python train.py --encoder_inner_norm=false --text_encoder_head_dim=64 --text_encoder_fused_qkv=false --gradient_centralization=true --batch_size=512
Rows from block 5 of the image encoder of a small contrastive image-text model, named by matrix and row number. Rows with one number within an expert belong to one neuron, the router's apart. Each number is 500 + 25 x the weight over its row's rms, rounded and kept within 0 to 999. All counts start at 0. Numbers have three digits each.
After each expert's rows are labels from the 100 images, of 14848, where the router gives the expert most weight on average: "responds to" is what is common among them; "colour at peak" is the nearest of a few named colours to the mean colour under the peak. Only what is clearly more common there than usual is listed. The data: procedural textures in two colours, tilted and lit. In brackets: how many of the 100.
# router: slot weights (encoder.blocks.5.mlp.router.weight, 64x192, trained with AdamW), inputs 0-191
# up: expert up (encoder.blocks.5.mlp.up, 32x192x192), inputs 0-191
# down: expert down (encoder.blocks.5.mlp.down, 32x192x192, transposed), outputs 0-191

# expert 28
router.56:444503493531506480531486536530497513474481527541507457500539502498570501509497544520490550487485496534454509486512462506448515485519482519518461467505531476476485495497536450536521501532523535513502527482511501464471514525468496487486493489480491495506532490526531516476490511458484527468489508529486488492466529485516488476497498487525485526495489529503425476509472466477531547492530468517538512508465529518510485483519504473500460494463518498516500488530534500510516508505531491469527496520488452497457496531480507554473519516458558486498500482510528459465509512498523492477
router.57:473471490515458460526490485545485552472455520543541496493510494506532500520477510499552499478488472499462491470481445466449492513492475489494438500520505504492521502501535498506512489472503525487494468511498483467503534477525487509515528525475513505543501511508561486522493489453504500473484480522461522491486536512549513484528530474520515474487488505502494511516481491506530501532516486562491551515496471475517476501527534465489470532501531526531513500554519484489475496534524504472497502515459461508511507546457497560499506513494540489499537513484508455506497518465539474494
up.2:513469501499549470467486445502514544473508466492500478517502469473470497532518499511447484531512507501480429471474545523522536506497519550532502485499504505522490536543507503515494501462475489525510510512501478516505535534512491485526539527504472448491490476465521509485480471507461499520513475497499531486512447526529530480512456518489517535475518488512488550488496525493490449505471509452463477508511507516474494501500472527512493492523533524550481503450487529514515478540507519520550509470496470476523518482516519506491508537515519525464472500499522523466465462520544466497
down.2:497468491477515440495479547519479497521531526512518504498449503535486486468478495448449494505450525492549488510486487501520528558464487505457526490489494489528474512479485506465505548482539506518486527519471485508491498476500488509503491543494494510482453508465514514531517494533505503553506502484482513517496484501468460484541490551481522477523498561506445478489508518462531547542456498460522493463471550515529493505466501485463480529492485503501507489541495498486517517542517486487493494464471536502502511477452477462496457507525506503507491493497489474488481489514479456505
up.3:540509506536448479486451510506507465473495478459517453521468495550441471540491497535493513525510480512525507518505498498508466508492466494500536509510495551513443504514522521482432478466456462538511480493479495561507463508499474483466513474499479485494460514493522518447505474478481474547519499454514486518508484493489460527502477466498512488500515539525522514514487489464524514517490526499512493509520531475473454517498480520474501520534529502488542481495439518465509499545501533513542471520480541504473487490497516478452487519497495503478492502495514487526493510508525523528
down.3:488512510518554502472505487512504524494502473539488493501547445473531497445534477516503492491458490478518491501491529542541518527531519446465535540522513507503477483512498471496528533487457487480449521478492542547507520495450470557490467524480460515444491501509508515524511501501487543493494487512488506445489498506502504497495513543489497534531504509485524513501510538548505500493469491470511504490496489470475485511508498474515495442512502499536502497507568500492483483518489508488467472513514457449493481465556535502512530485517484533511525486523501537484507491501486452536
up.4:510496492480534499492479500517496490498522513480493537536508524493475472512496485517516471482537501487565514526554458552478542497524477508506577521505501477491503516484531519499534523515501473507487493513514510517486482502475490547477513484513465484465522467451543509499483506495527505517502498453547474486508494493468519538511502494452514449475495532503524482449491493505499507542409492514501487518507530508460493556484510501486532503479482469514489504447499535498506495501493500529548542503521514505514507436521505467484454533505481536499490498471518492474521498464489479483
down.4:518490488503479528510508491508508466494543527469475514490492487482501512491534487502480450480546485492546472480495490528451504517464483493529457466485513469511459524470556533488563547465500507475473496486481500483493542514497486494490522513500458474451508469477520497502492510523490514482537502463543498470528520524474459526503525488485516518497506505471540473450495530497508496495479475474437489492537506494482513579517487518499482481496501448512512445504501498493504479492501534533494536479532480488448491454486495494480502501518453484480520473502498439469523505517498497491
responds to: red (99); brown (82); ground colour: red (64); pattern colour: brown (54)
colour at peak: brown (52); red (45)

# expert 29
router.58:494481526480500507505529541524531477501493498483508545462495511544475482512507454503476514553506529479507467496514559492515463507496552518533534495493479524521519469527469510488480505500545495495507490510494517493493485513497551483515484510540500487483530491542457515459545520551499467518468480553491522511509471476478486461505485501514448497461492468510527495527535469513490466480481469468499510511503462479482525471502514490534517479490492516474500513483529506514552467521479484525517476454488533510535537476528473467528491526513512500528481526486463556535460451499496528491
router.59:524499529494467491511510476515531503504518488458508519503459522476479493513522476511525506531480529482508496491478560469538477508506524525522518518470467551516511468528483470477485495474492458508505497502499493475506486497502528473510484512565469474487507539522442543475550491529484490553473488546494539517506464500476518488487514508512456503488480465476550483527472456505508502511513484526467504487485495490491552471483465515512505507502473476526496536483540505494532491522483501529490463525532518519522525489482469484537509479493462493490477529466457590534499479490463518509
up.0:506505527454492536513513490492471509486481471480498461514500549522493486455475497504525465490497531515501526510510509523479552512509496470501506496504484537496532511491547498481506470517459503489457529487473492511503496510521500487548503485493506534504500491493515511523502437528509523521466485517528489455477559494472505499501524533444511454483473533514532471484531481501515492486474474549483523535504501545453461515493510526524573476501490477482479493483519499526499463463509470536521489463545524511497445489501524443477485492475464520532473532488536498502533527492487538494
down.0:541542497548519471529482518482523459522499506541507533510524513529515477520516485521511495452515531504482515503496456494463503484486520484509459518518521509573534513525512494536503530509488493496546498536489501506516550490486497539510491513515477511513562506484500516504511545515546535496457531495512549537500515504540509502508542469486528496513451500487513561509516516497457499481494495530513495472527506515522481451472475521515483510507498494493475492473509516493541531493501525509505486552508497471475516542506468523475520508562532498517526480511479448524448484524516541506
up.1:481514534522482534442518495547562468463501485485485489542472462450503482512515527476503523482508523533471471499455504515554484492554539530498466495524493510545506457502546516512505518498508463514527523479500469542522468477467554514495505510505488455578518520518508494485479498474541470469514528483482489509547557483491457494542484473483503482466505489507528512483486521489499469524475501529495488499501509499512505497500477495462494507474517531488495484505459493538486495510492503536494509474515474483488454497486541540506500500557532481500502505502503500503479477498461480495
down.1:473501489493499491548448472503474477466548504496481512463535486488492536497455500540493508507526485503526513502553513501498534475491431505484472491487504472490496495469473481482488478518485526480460494487485516484504484513499515482561521486463456474441504515510499484507484522528495532509456530474533489514499487519524524505471493526545526481548498523529499514495535554496488518524469522480497516461488493428506465547499530524498495530485465514480495518474456513477457527507533519506484497531477506486541455542482532514495519486459492489503478499513528453496477505489480471531
up.2:507488500500532489532473500489509530525431431506523494520533540486531496526495489526499462461537493458502517478550477517518494569501545486515475507477512546506536498480553506444484486490508490503497469539495458474480507503463487506493524487487474506486488504455457512470493498482462503494472494476512512516526486488523490513527493488551478485497449555519471505505472493520497479499496469501469528504506490462482452512521490512520480495536465549474476477549497495468522541483497500502543503516523486455494494524445515537503511519519488495489480509468468489473518494523509511518
down.2:462543455496493506469543480531495493514521490489508512510501488508519513468534512475515487489508516454526532456510525476506470490507478470505496476475505476504541497493444510537549526498498495480475523463541520480496502435497437535513483509509485540500491481518492521502479507560502469489482459504501468467535522465491495487457503484469553508499534474483448521472491502496485513539470473527511495502472468466515536451456486438504539521500516445480515500464510454499498464499489464484481469484489486498508471507494508492471492513486475471516512520492496514547497502468479489502
responds to: black (97); blue (61); ground colour: black (50); pattern colour: black (47)
colour at peak: green (43); blue (40)

# expert 10
router.20:485497506486466499501546524518518518495535509523520487541480471479485453585551487492535517466525453539519527484527514491527473473526476485493481495509537492515481465523476478496516510509483483529517491495546503470482513519464458486466490506505515481483482468528444521493492535498498479530518514497531521524458498497511518453472481530497445496495506490528499519485486501481492488521536502465503515483467471516488499512518473522536475539484503560525527535501500528508499472490500495508516510565496516499467518467481478506569550558511494531508476510489484514522534473505516500481
router.21:471454482491472501507502466538482484531501506502498491495469485488489450581503459520538510520530519507512555501495514465488503478507480540446501507521516491511489458522482511460515523464512499476510459548520477491499516495494548502455480498502510437478479512511472526485448537509510478457506499494533510483484490481469534486520468524485494474489519519558488501526461477471498462474490526469474532478515476520512494450525481494516513519517523527509486509496497512446484494502508482549508515553525521517476553494529479465530519519520480524548480487484518500510460494501498487497
up.4:527532464475442495499529501497512516529462514462490476464516461506503506524447508518465483463508483514521452500483512484493498480512480474529458491558482510503502487511517489508491521488493510493503473462515537469505499475527529460533498486533488532488482491516478470490491496487461460519488499447477473526502517522525505472452539501493521496479481481528521522544490546521509507486514502500504562530533546449488505523490530514465564500499518509549492519530459489494517525490504468493541472458521532480488502512485530516492503550449496520522498502450464508504511475471530510490
down.4:439473543539475526501540499523474477443504478504486515479511453508509466494516498509548496503467502506459534483501507478459493453489516529488457542514486475497491492518482497482499485478523496520494526547496520519490523528471487497469492457462502474465536529475493497512512450495524532498534537501531501466507474497502511503499524486525494496507552538526527506436494497517481489471493494507535501501444483486522492433470482529534500532486487462480494509472494503508472489494462506495513569520493469477490505490521458512489477518515520521445478518490495447466486519488481489471
up.5:537548507492564495491488511480494483536513457491508523486476505528495499532484499504456480561460511516463465483511510500485529477525510491502459453497458501489479504527511463453548479511512494479477496515426502499481509468521510528505481501443512478489506504476527508523519501481470513533525485513493503462514549519458476483497485480467483495490556521485469527534469519510506482534493532502507473499494478554447491484492510514494464467489491482474530455470522509471474494496524490526482461463437502521473504518482507488442475499530510486521512487499515518472502486515533507484
down.5:500501488516525518557530506521528501466473541526468500489543438466489539528499488501495524456536553487512470435503463455528486483499518485540513487514486484507487501515483444518480482510506482511480436496485484503512481547485518462508479514470514517485512476505490559496502483481536495485485526460504496557517502503508505539507494511518542512483509482457497487497513515515512513507515476497506501513451497484523493513510541510470458476522523497483518505525556485506508520497464484458529530575500490548527526546481509481481517479502477529511453490485490503482494524489514464495
up.6:515464530517500502492498478502539487527546509516500509495485511518509491515501523497516543547470484494458462521517533510487506482540495537450527481541489540540484468497514539515555496471474520480491549476517502514494523480477523480514506480498514503515507444571493536561493487467482497493513524515481480497511467472503472515493554491523524476479541531515456487439471552473520485503485498504515472504538478487521496479534481534528506512521515530475485505557521492522506497480495520441458489502509512529504466512497464529504530472465502479502503489476484485484537500525481509473
down.6:514464477499506500514464519468552559506481451472535519495512527492527532543508491489491492475519552504479530511510492474474505517485574505507508505468488490534543512510485501488511496519492467511527478550459514535518467489539499537464500480552518503537511504480471490441519510513563483450487481467488475517494500518500491489515427475473466540513439530499503525510497466514501504486472490515512517462506496473498512486492513479532515487521495486486550483504490475524516497517490478479509514516492501526457535510520497508503533514545506512499462510500486499484459482524466519550
responds to: black (100); ground colour: black (95); purple (84); pattern colour: purple (79)
colour at peak: brown (55); black (41)

# expert 20
router.40:486480525509526522496496500480523489503471550534481460479512526514500507480470531523466498515485473524464501489496535503485444554476520474506507471491502480501466526482474485493501468532552508497457518510491569487496503493521463486502510504487528557525504469475519457503549507464486513465514513537464543505502469507497497499478491495515512506525490489478486476512460549498531516508551468542513501517540523504492496468505500502450502502490474511512523491527466495543494531536508516460468500496491531510441470539469509532495474492459524536480484538533518510496537521489559491497
router.41:504507501523507481491524551581544498485505494481521493519496480519519450524476478470508518497510454485475530498474474452512525489503458542471494488511537480509497491486512519473534494448491548483494497505522530496484553500488519504505474548519507462500474526529488555436504542472488495502497510528478493496484531508514516476517500480549470505545430533512478512520503508553520488497447487493506499506463465480490485480527478547528535510494503503533506474519528525500495500502537443516513487516481509494500550507529491480504550507491488485510516521495514516518449499496517494516
up.0:498489488508495511507484475511482471511520528512502467507522491504522500523528568490543514451480474489512508497508502537472483491516450467482464520525490480486465461493561515511534465500492485459468494505529483522478544490478475529483534504470495545457486524431531460519471477481472497499515479494485497473552468469492538517504489533471515461476487527537527484479522460463485504528507504511511517504498466484505503519522512531526484507505517479467534527503465512483515512505502465482496498497500493527453451525504495502514488489506534507540502534492521484501535561457490503430
down.0:481501517510502488511532474480525516499520531507513528485468539471464500529440458516478499531533477489525508527478521459508525511476499483493498463502541475556510525505503495467486495453462564490498507487504484454507474473430496489506490461513490494525511529501525503519485529519495525503489510446520502519514571499502453487496488461539489514499476519494495508500488555495492481494472539519484494480521508487494495502509540497523504477497532503458491397514492499506517532508523524453477510491527512460480479528478532498493488475484499508501498463482513467521515456532503473527
up.1:510479530522515529489486496505483530523535486471483497481498533465516466502474482527528525497527499495502490481497500510482476516488484495471487487473499505524484507509441466468506507511478532524480486526497486497480483484475509529472468498455466462464434504459451485437499453457520486485537556495552486529477526510505495542514491514507486474476505521524458497505480480497530481495470464487563524505513497508495555564488511497480523524505466477517493506511470531484458496480547507456521515527506479511490532473479468525466497529514527542479545517485483451489489485501524503506
down.1:482475476509501498499545473496516450480510466516518484515477470492456530507525512467485494514511481513532481507493511480525529504516525523491485569469500501479483497477496514510491531500529494518533467502529510532501510499452461476504471502487493491497479518510532523508497507495523503504507501507496517487487482506508488521514499505501474503445525517537538413501481501463540476540507542499491522517435489477505476490464536496535486507497526516525555521528530524534517506502503538541518451554445539526526483497495530514475477460553511544503480482506537515488500534470492451530
up.2:518498484525517475561512470481523496471493505500492497513486497495469502496488494552496498483501452510512486519503488515518493502475473495500503445499517485535486547437505503483495538481497500456491498499517514522517507457494454482496489523528535515476454484500538497516508505507487482517567513506480480466514501508504495518470484512495520518521484448514472473510504487520489521488489495489440482517468534463468499516524500511529480499455551456539525485516479462470514462491482511461470493490554480474485504515496455553533521548536461545474524483485456517504449502491534544523
down.2:470458465475521462486464541532504485517476517502515455474423495444470532466509444532506495483518500496499533459500508507442499505537532500475502529518478511466517469532485489465457496535495473510494550502518495497486514525478496475511526436479519494485522509493517497456508473515494491477522494470504492508488496477498508502524535508516475546517480504507504493489470489527526492505491502490481481480504494557480516493506510507481517487488491528495536540528539519481474467519524529483529463494473473505560495493462493476503524504452538553506512495495505452492515502476444479470
responds to: white (100); ground colour: white (100); orange (63); pattern colour: orange (63)
colour at peak: pink (54)

# expert 14
router.28:537502522505511512497513536537538509496498491491462566487511488529479490463489492508479454492517536491540510552498469516547529514456513573535518523450467513492548501519495533501492499486508511480500491518492530521516476483514545519519489486549485490484523525494485542465528510539518518496475512492517478503502530527448465492528476481504479499477476511497507521495540496555474512465455497492492517502465513493483469519486491493489552451454496495489476540487544478496535478488484507503516513445500509509564533463542479510495468488505466485487481502476488527489490513516483522505
router.29:550532509449486468504500522569537474517522489512475518525479497548460492507507456485502482462501523496521525512515474523497516487503510541520519524465474511517502480491538498477494484509448495511482483491481504500520494519503556516494462518508460459474506510490496537477495479513502521529478539519477486475489511536481486465510498474480459478467451510504546478493514490505484484423480516491464505538452505480502477493479478495526526473501481501484490523478512482495560484521493501449517514496514477486496529501503464474471479457497460478470485551461466538468463469504520530497
up.2:507427492493518511492496454500487462537528502520529433509480531533507508504486571530490513489494466509471458490516495488514506561475510501539496489515482468500482480490516492497476478515553471518493489526525476526522478500513469481500492502499543503503516527467492496508511484492506508501484527494467557516514452477539478506513454500471510541504477493504499455495441538506501461458499508506519456471492509502513509481550503507469541495467507495509519455507463499477496441538505489518513521507499502495508464513449461512478494496484547488517468517504540530466483501492529512541
down.2:522519492522515507501532514504521495483484515495477489539523476500504489503502500493505458522516504474551587497451524491471483435520505526488544487548513517471518508517486501517509530512451524470506545461475548500504556505483506475522477529499514533494487488516517490516475543520488511509498502499494491496485517548477488511527491532535548482544472518489511515519557484538524495524491464506535474457514551521533521534522466513541456481510503492479487522501499488543528540494489490505487495536475496507505525465548512512461558490492495472468532470495473494522498511508508516490
up.3:504520531485505523495525492515488483464521552489481495497539493518440488493538487478508486456498499510518462457548505517484514514513540545497504499478540501496531471524529518521471475503498498509468507481467510493477515509521463500522469516489478511478501528520462495473528514473514509494421544470503500507493481492537481517524505469498521512490509460521535467466500484495504519504480546469480521498479486518465497498480482455500483532452480490511483525494464463526504579519548483509543486496502492501466470541458489477511543512499477522510505515529464511474517451521525443483
down.3:526522427463499502474490502495533505526491466478514513497466503478520466517502506555494468539477528519525512534497494446481467462490497430478548515478500509485484543514470463493510458502469496482526511485565508491500522501483519495492525485517477481488502502470482534535486486500532460514549472509490512485439474467506502526476456489502468501455480532501491474476497509494506452498526454504469474499483480453491500509530504549486484485512501519490499486480489491481466502522474532521485480505483466482470439480502481521483500479467454461506490472500513520539503517503518506463
up.4:508504489481461468463511461527470467445517492529484534558475495521503476550498491505481523446501502514533519497468507510496507500499478496488474501530528524526518478521540525514512540515480478511468521508461489536529469508473514540530487530527496502497504495510482487460534525487543511549435529495548537489485514496510513525471536487514501456523512532496537524458504528512537532512445505475507483528526486463495515539511462472503505525530515477457522515497504493482518497478486516498503505535475514478498459515479494478490527474534470517490523468475514481530521484567511490524
down.4:493500530537524528511462540476530521550524473527455502522510521454479506509500511478524464518462496498488495488496520481532478490457477493461507498480475473475484576488486500498489503473506536481507512495502516506491536530474477514478554471485487477500479501491520508480488490490478508479494463504485476497512529490506465511493516455542506532482535495501495514497490525488552496499536512499522510509501540534464480477537476550432485499485529460513457479510495528557489524500451479502534476434531512564511502501504501547512454515488541491497493523517479506535523516518495485481
responds to: teal (100); ground colour: teal (96); grey (45); pattern colour: grey (44)
colour at peak: grey (62); cyan (29)

# expert 16
router.32:500497499492515495519483489524511524503493487521464537505532542509510525501537510495495496480491461497489501509495491554470523495487517471514470511484456511505537556469549506527492544479516507482501501460481488514508471502506549518517550466509482492486507501465518468534477478474524521553509511524498490463466523463486527524537500521556540479462506494485507502519527459461501485522492491518473518523536549465494523523513479495475511510486515479498476512508561497493493430510458519491516542542498470533547487475499555526510445523538506495499498499476454500490487512479534504467
router.33:515502501452460495475512549549538496506532492497485489527474504498481471525539496536477482493467521510506477484524516539529485494571487514488483519478504452488515507489541449509488485501464488540478534477533482481481513525479530478500473489493485479485488498467487507462484554472519509516492500526520495494472485553459479486514503483501481492481497540550528475467461457466511496476471482460461499472497541489486494476495447491531480499519485479490498533502499501491549501488488482478518502555529536495442496521487515507517511548481495513483511529483523520507521444552482494474
up.1:468501464535512502513543475497520466512527503514457468491464515538433526491485483539486469413528502502452508512502516469487497524480503487517528494470509487519493504486448473525452525519496463509477510482517533510484487535503543498495473489546474498504503507488448506491532493495514507518491529501510547473531522522505495510523510518516483510450511507515476508476483502549495458538497501499458519501489528485506510463498478511475478523503508509516553489471494497476515468530511523521512490551559501507502488470527528486510538463533492437518498534510472490496527475499493468455
down.1:505474479501527505482479500457463535453494535539486500501505454491534489460486474531523505486550488502498510500512501510516495512501499508504472539506487492498461478475515469535487481519517461508542456512497517495544510486478517487495489493468501488474492521471522520482520520496467448496467485524489482496478526496506503466503486428497478512511524511474498511510464456470448539471500476510492482439531491509516498517495472481511524533501494466495479493513517496482500480563471513490526515491464486423490551523507557547489486535505468514490489457470464514547530468511520495536
up.2:481489492458509456488464465495455518471498517517537481519499511471504448467514509492468517497523475468470518508508492509522493465496492484510515487495507437520490493572481462497522510501505520476494490488509466501503468499551501522474510498513514517525471513506488447497484475540481456500537496491503495470531499527543469508459483483479563530497477461497495520542508503478497444513498506454505511519531499517477503515526491488531462497506548503492503545543459520483488508459522475440499514513532472479463476508508491520525523497479490541539534507511535456513487493530501488448
down.2:562463513517488495474500512483517505534510508543476522501494492543522530502473502522511506490465518509564476524503509489466503541501516490532536494532503505483486500485492513501510506517489511497521520530505501470527481487484514507485470495538478486524473496524493523544494497508479547556517495521508498509504529524481526501545477485510471468508576469456503506515514476474511495482488487549489525494503538470502473445517530496463493467483516508483460474470440538494522543489530508524487502469447432503498490484501514523502493483452476488489480494457469537489457490467546489543
up.3:474524468478503521533510495462536475518515550493429479484504480533465528511497496514529489468513528485485469473557488501480516537482490503500465497508518488481505480476517509453477528510474516546473510489487498525463507515462490501527514509550457480450524515508506505521508509549508527483437473533509491525514476505498486493493476486485477496525492526464495494459488492534472486507522495506538512496483464498539530468487511467490509533506526456511462491504498489539538516540474502506534517553514494508527536515439493445485503501441503472497485502477476479476484520544490466488
down.3:482496541489490478549503502496495502488452484500482436490445507482476469466516497481496535504488498502514506453488487500514498495503477485494504514522482515482497500527503569462547499547507501492538510467501544493529534509533503438456477506501519524470488489512496543492498478529506511499518453477504481520501470447510517477534503507501492441486507455484535513516458498487519496518492447509521504476539526487500513537512540541552472500509500512455524490501565526484524453510505500476526482542505512462514510494553512510481491506547498437517513500526512510486477482496496506502
responds to: grey (100); green (96); ground colour: grey (60); pattern colour: green (60)
colour at peak: green (60)

# expert 23
router.46:452445496520507441492473482522547492510493509498510451529473493529524512512541483502428548482499504484500531468480465490531493512506534511548471517443495547518514502518489517500498506486528497505451496510519542476513469499523506553525478501498484481484511522504515530466549462530521504504498493513471492503476510475501489485536507481534455508484505466525499499512518491542538502514480498487501533540446508452493542480527505487492489538514487509503508511522501503494484501517470465504489443499514533452565491475482551510523510521504502496512508463469461514534487476497520495512
router.47:498495525485481487482491530497535531464490534495498499490523508528521506528485466508475526473457498532458477487482488484490499512483539517508467521471477510463554487557513538522506517451508507428497472525502547495509510469474531515525480520521457462502537533486461557474532461493515477512451487500481519521476512498489499502515485475554538552502497508486500485539495522524529495505510469481531515496473480452486569467482499478515530487499482478492485470528535505491520490548479484502495450474467484480489502542451484522475508494487509473495488489483500526530474502516501513484
up.1:483468542498505499488481492457502477476526470525452542482521518452541501474558536499497476472505460530493489457486496483466477484488508486478471489507513504534481499508515505512516488465487448522477482484485466517474504478511483488552465551479464482516512509455468511470475485514529480506481499454503500472521502536457523516568456483459500505502490502465523503482501526495518526511493481510506476478521474470511470469527501517490468512502488517544513524541547514492508514502480507519457499486509507479544452495537501489480507519534568534461481510493522513504529485506523540479
down.1:476504498533513494484475507532505495470549477451514532506501463491453512507489528489486490484508531484525527528494508463526520483521506473510504487507501453468515488508479466451499505533489500527511513524496487469504491492516529447489486470500499498500522485516498495507477501471482553537504528506524498510475532465488526518471511508505532498497518557477465479543473491477502502544487530527544466511443465506456527538489482474516524458524534514467536526448469477497493549536541489479483503544493487533537524515505488486517521507448463515536510452480461510526479487510487455506
up.2:529504521513460536480496475495489521519512531496478510510509471471474493502530537492545508544474499536501515496523538509493528558509484521434483491485539491525532499510532530496501494503477479513477484492491534519517527493470504534528503497515500486519482432493466516461511529520477490550522512492483457479496510534470488458496470506506467486517510498461506486512500524518512529464526520473505503495540503499513558470520483483489441467507470477497488499536473494526469493501488486546490517521540487465490457494490447541492515481543503483469493535489575492488499486459539505462
down.2:503496480537530509500475529494488469462546475486500457514473513532545480518474470527498491501505528510481536522508497486519486479481517445517491495511475513520472483467459537499475521408509477527500528528462464484517506472517517449487513476448546494456479515460520496490474474434490536470517467483527492488478480495488482508458519452501520513480502528494481514472474496483493448509484514474507503498469486500514478542490477486543541519475500523495525474509454500455481502462514524456527498507517487498507502499519503467520477555498484476519470500525482480488504484524500488477
up.3:485557467478541505453517483482511469517535499522443467497489518478458522543544487496505469495476525506498492494504569534500519455500463491469477495501513524507532534504536480493478485552478469507512532545522480551500487480512514504482534551474447479509528544501472523482507498495513507478512489491490482508486465522501544512506494467521480486468521505483510516527500535484514455497518467500463519551478530520459474479482503514531441502522502492516513480436480502462519495512507462489472476514500520477505492488499498515518494548505468462515505477464485480494479495500474533496
down.3:531507513510461509530486512551517465450509460458471542480499469498524481465509543550491515508521533464511483500487503502496526515486499482508557555489514501491508516502481471507518522437542536502468490479504484496498535501474512487481510480513530550497520516517527488489522487534482493521503501499537543466507484453483487524464506474500516506528500526511524485475552499510479504526448512494485466483466517499505489538533547489474514505516478519476488513475519505557509502471539547477570529480480465485504482471528481495463527489472492545527494507480488478448506511491507488494
responds to: teal (73); pattern colour: teal (60); brown (49); red (48)
colour at peak: brown (61)

# expert 19
router.38:528470524495460463497510545532516520502473480505480483499533502546510546457485489508493497521490569515506557496477503495484540490536513517485512510474458524450518501526549521538480538512536504527521515490485476490518473460514542535539518529462527483505480499537485484465475481478547527520495518505488466470486511511491453474510499478537485518506453491524494506481514454516487505462480509513544472507475505470517495503528518485506517523499492455512456475496532461494495509528470512488471471521519482500528532497516523534462471479483527488542470541478516491496473535492513530471
router.39:511517552471476440505519526561510479478538481493490485518547502506489499515543472488503539467468508516517501478523498503516509506496502490479508550445470507532511490494479467526519535498510489496479517462489500481524529508524533528497485501488505478517497511465496509496481484533549479534514531476490482482439469529496478529455510517515451516520473501498454505466472506530468520491508522488514508480512507515502488521509479524499497476472443482512463530475524511501523465502517503518488549542532497471487523517511499485474538456488522520498510534476537497492536437579481516474
up.0:485508457514501540554512473489497525501531535525511502487472484522458478507504497510535506484476469483483528497459546462512540523481509509514476471506524462509497509491497479520483519525512498489506479540498510515484482506506441533501517490490531540462473507476502476539466476466509518522478520491484471487530514508514484510495457478504532483507495512525500483498491453516495481527481472521487497479446461529502565486535480493512478519465497482496537547480478481529503470487507464475476511475560542516547510521514458481511521520546528521479536445501481499466467492501527543447
down.0:485494510495486523499439479481494536495525505460493474516466470494548516519532518550502500493492490497514516491507451522457514490501470477527483499526517518477504523469481513499545506483503488511489459484504499490477524504473562461451535514536511477512505529535483479438523504483523506494517468491474518535472523490525502473452495493479499517501476518484500501493532566546510504434495516476532512497533512474509449529493536468473474509517511537480497402532506538505484505551517539507520502533477508479507503493497529504481473482490502483489466491498471509518527486498527506506
up.1:460498465485488475474481504515468493547500473464484520442520447506523468514498504469504522494473488487509526478481509518495500490544494469490488523511503544522485517522520468512518463491500496492501526505532484490472481468472532519517494511509474493482464512483463498467511526497472494516516481483527475490496572489478503512485472542467487537518505517503486482448465487479484506496533479555538515529539477472555488493488549537570518514479503500503536532495453454504527513477502538534491504463535485515491473479483518462500517484497532554490527519547520540485477503487508507516
down.1:503538495498494496461487445522510468495542504489517478478474513469504495494451480489476494513548461488482498525528506448500532501473498540540492478517480492523532485535519484471503540532489528502497492461494496488524479502510506505473471518481555540499517525536549499479496500473512508517519527516518516493492518507544528477485551476472458480525550508516482512495532517502516483467471484447462463497486472490479511522485451457481505476517557509480462507509505505520524466465454449483513503500513556531478494572494479521480492513492497494479471529502492512540522518485498524509
up.2:432466489492518492475496509500524493487442469506501509502491522480494536510491525489481508518521510486496521495467539540518499475432504473496541470468498501480457479540467477510473477461467507534526527533535505531477517491496489509476496477519469511487522526487477481520536465521465509524467485489478510489488508493481503465476478518468477515458487505498503485491494492504528508535460487506521525454528531494506457538515484471504499508516502512443483522531503548503436457498491540464546473522508556540490504515494471497491521480498497563492550492515489518481526449493510503496
down.2:519496506495500474509522548478505542477495517520461479527504497499477538486494452520516476527515495473496507499483476547472473483534538488546489489542502479463528528519503486506471521501498554526477439486524492546493524482513514506514461496500487500505540526428492494549517455533500513500479507524501537499508513474511506469508546521513496487488506491500516518505501488544498516475488479528500469469478567522503511536545473497450493518521529509532510502479505499544498494472497502452531526512465460503483537481486499461484497487445480471478515514450526536505475517503469528528
responds to: brown (95); pattern colour: brown (90); green (76); ground colour: green (71)
colour at peak: green (49)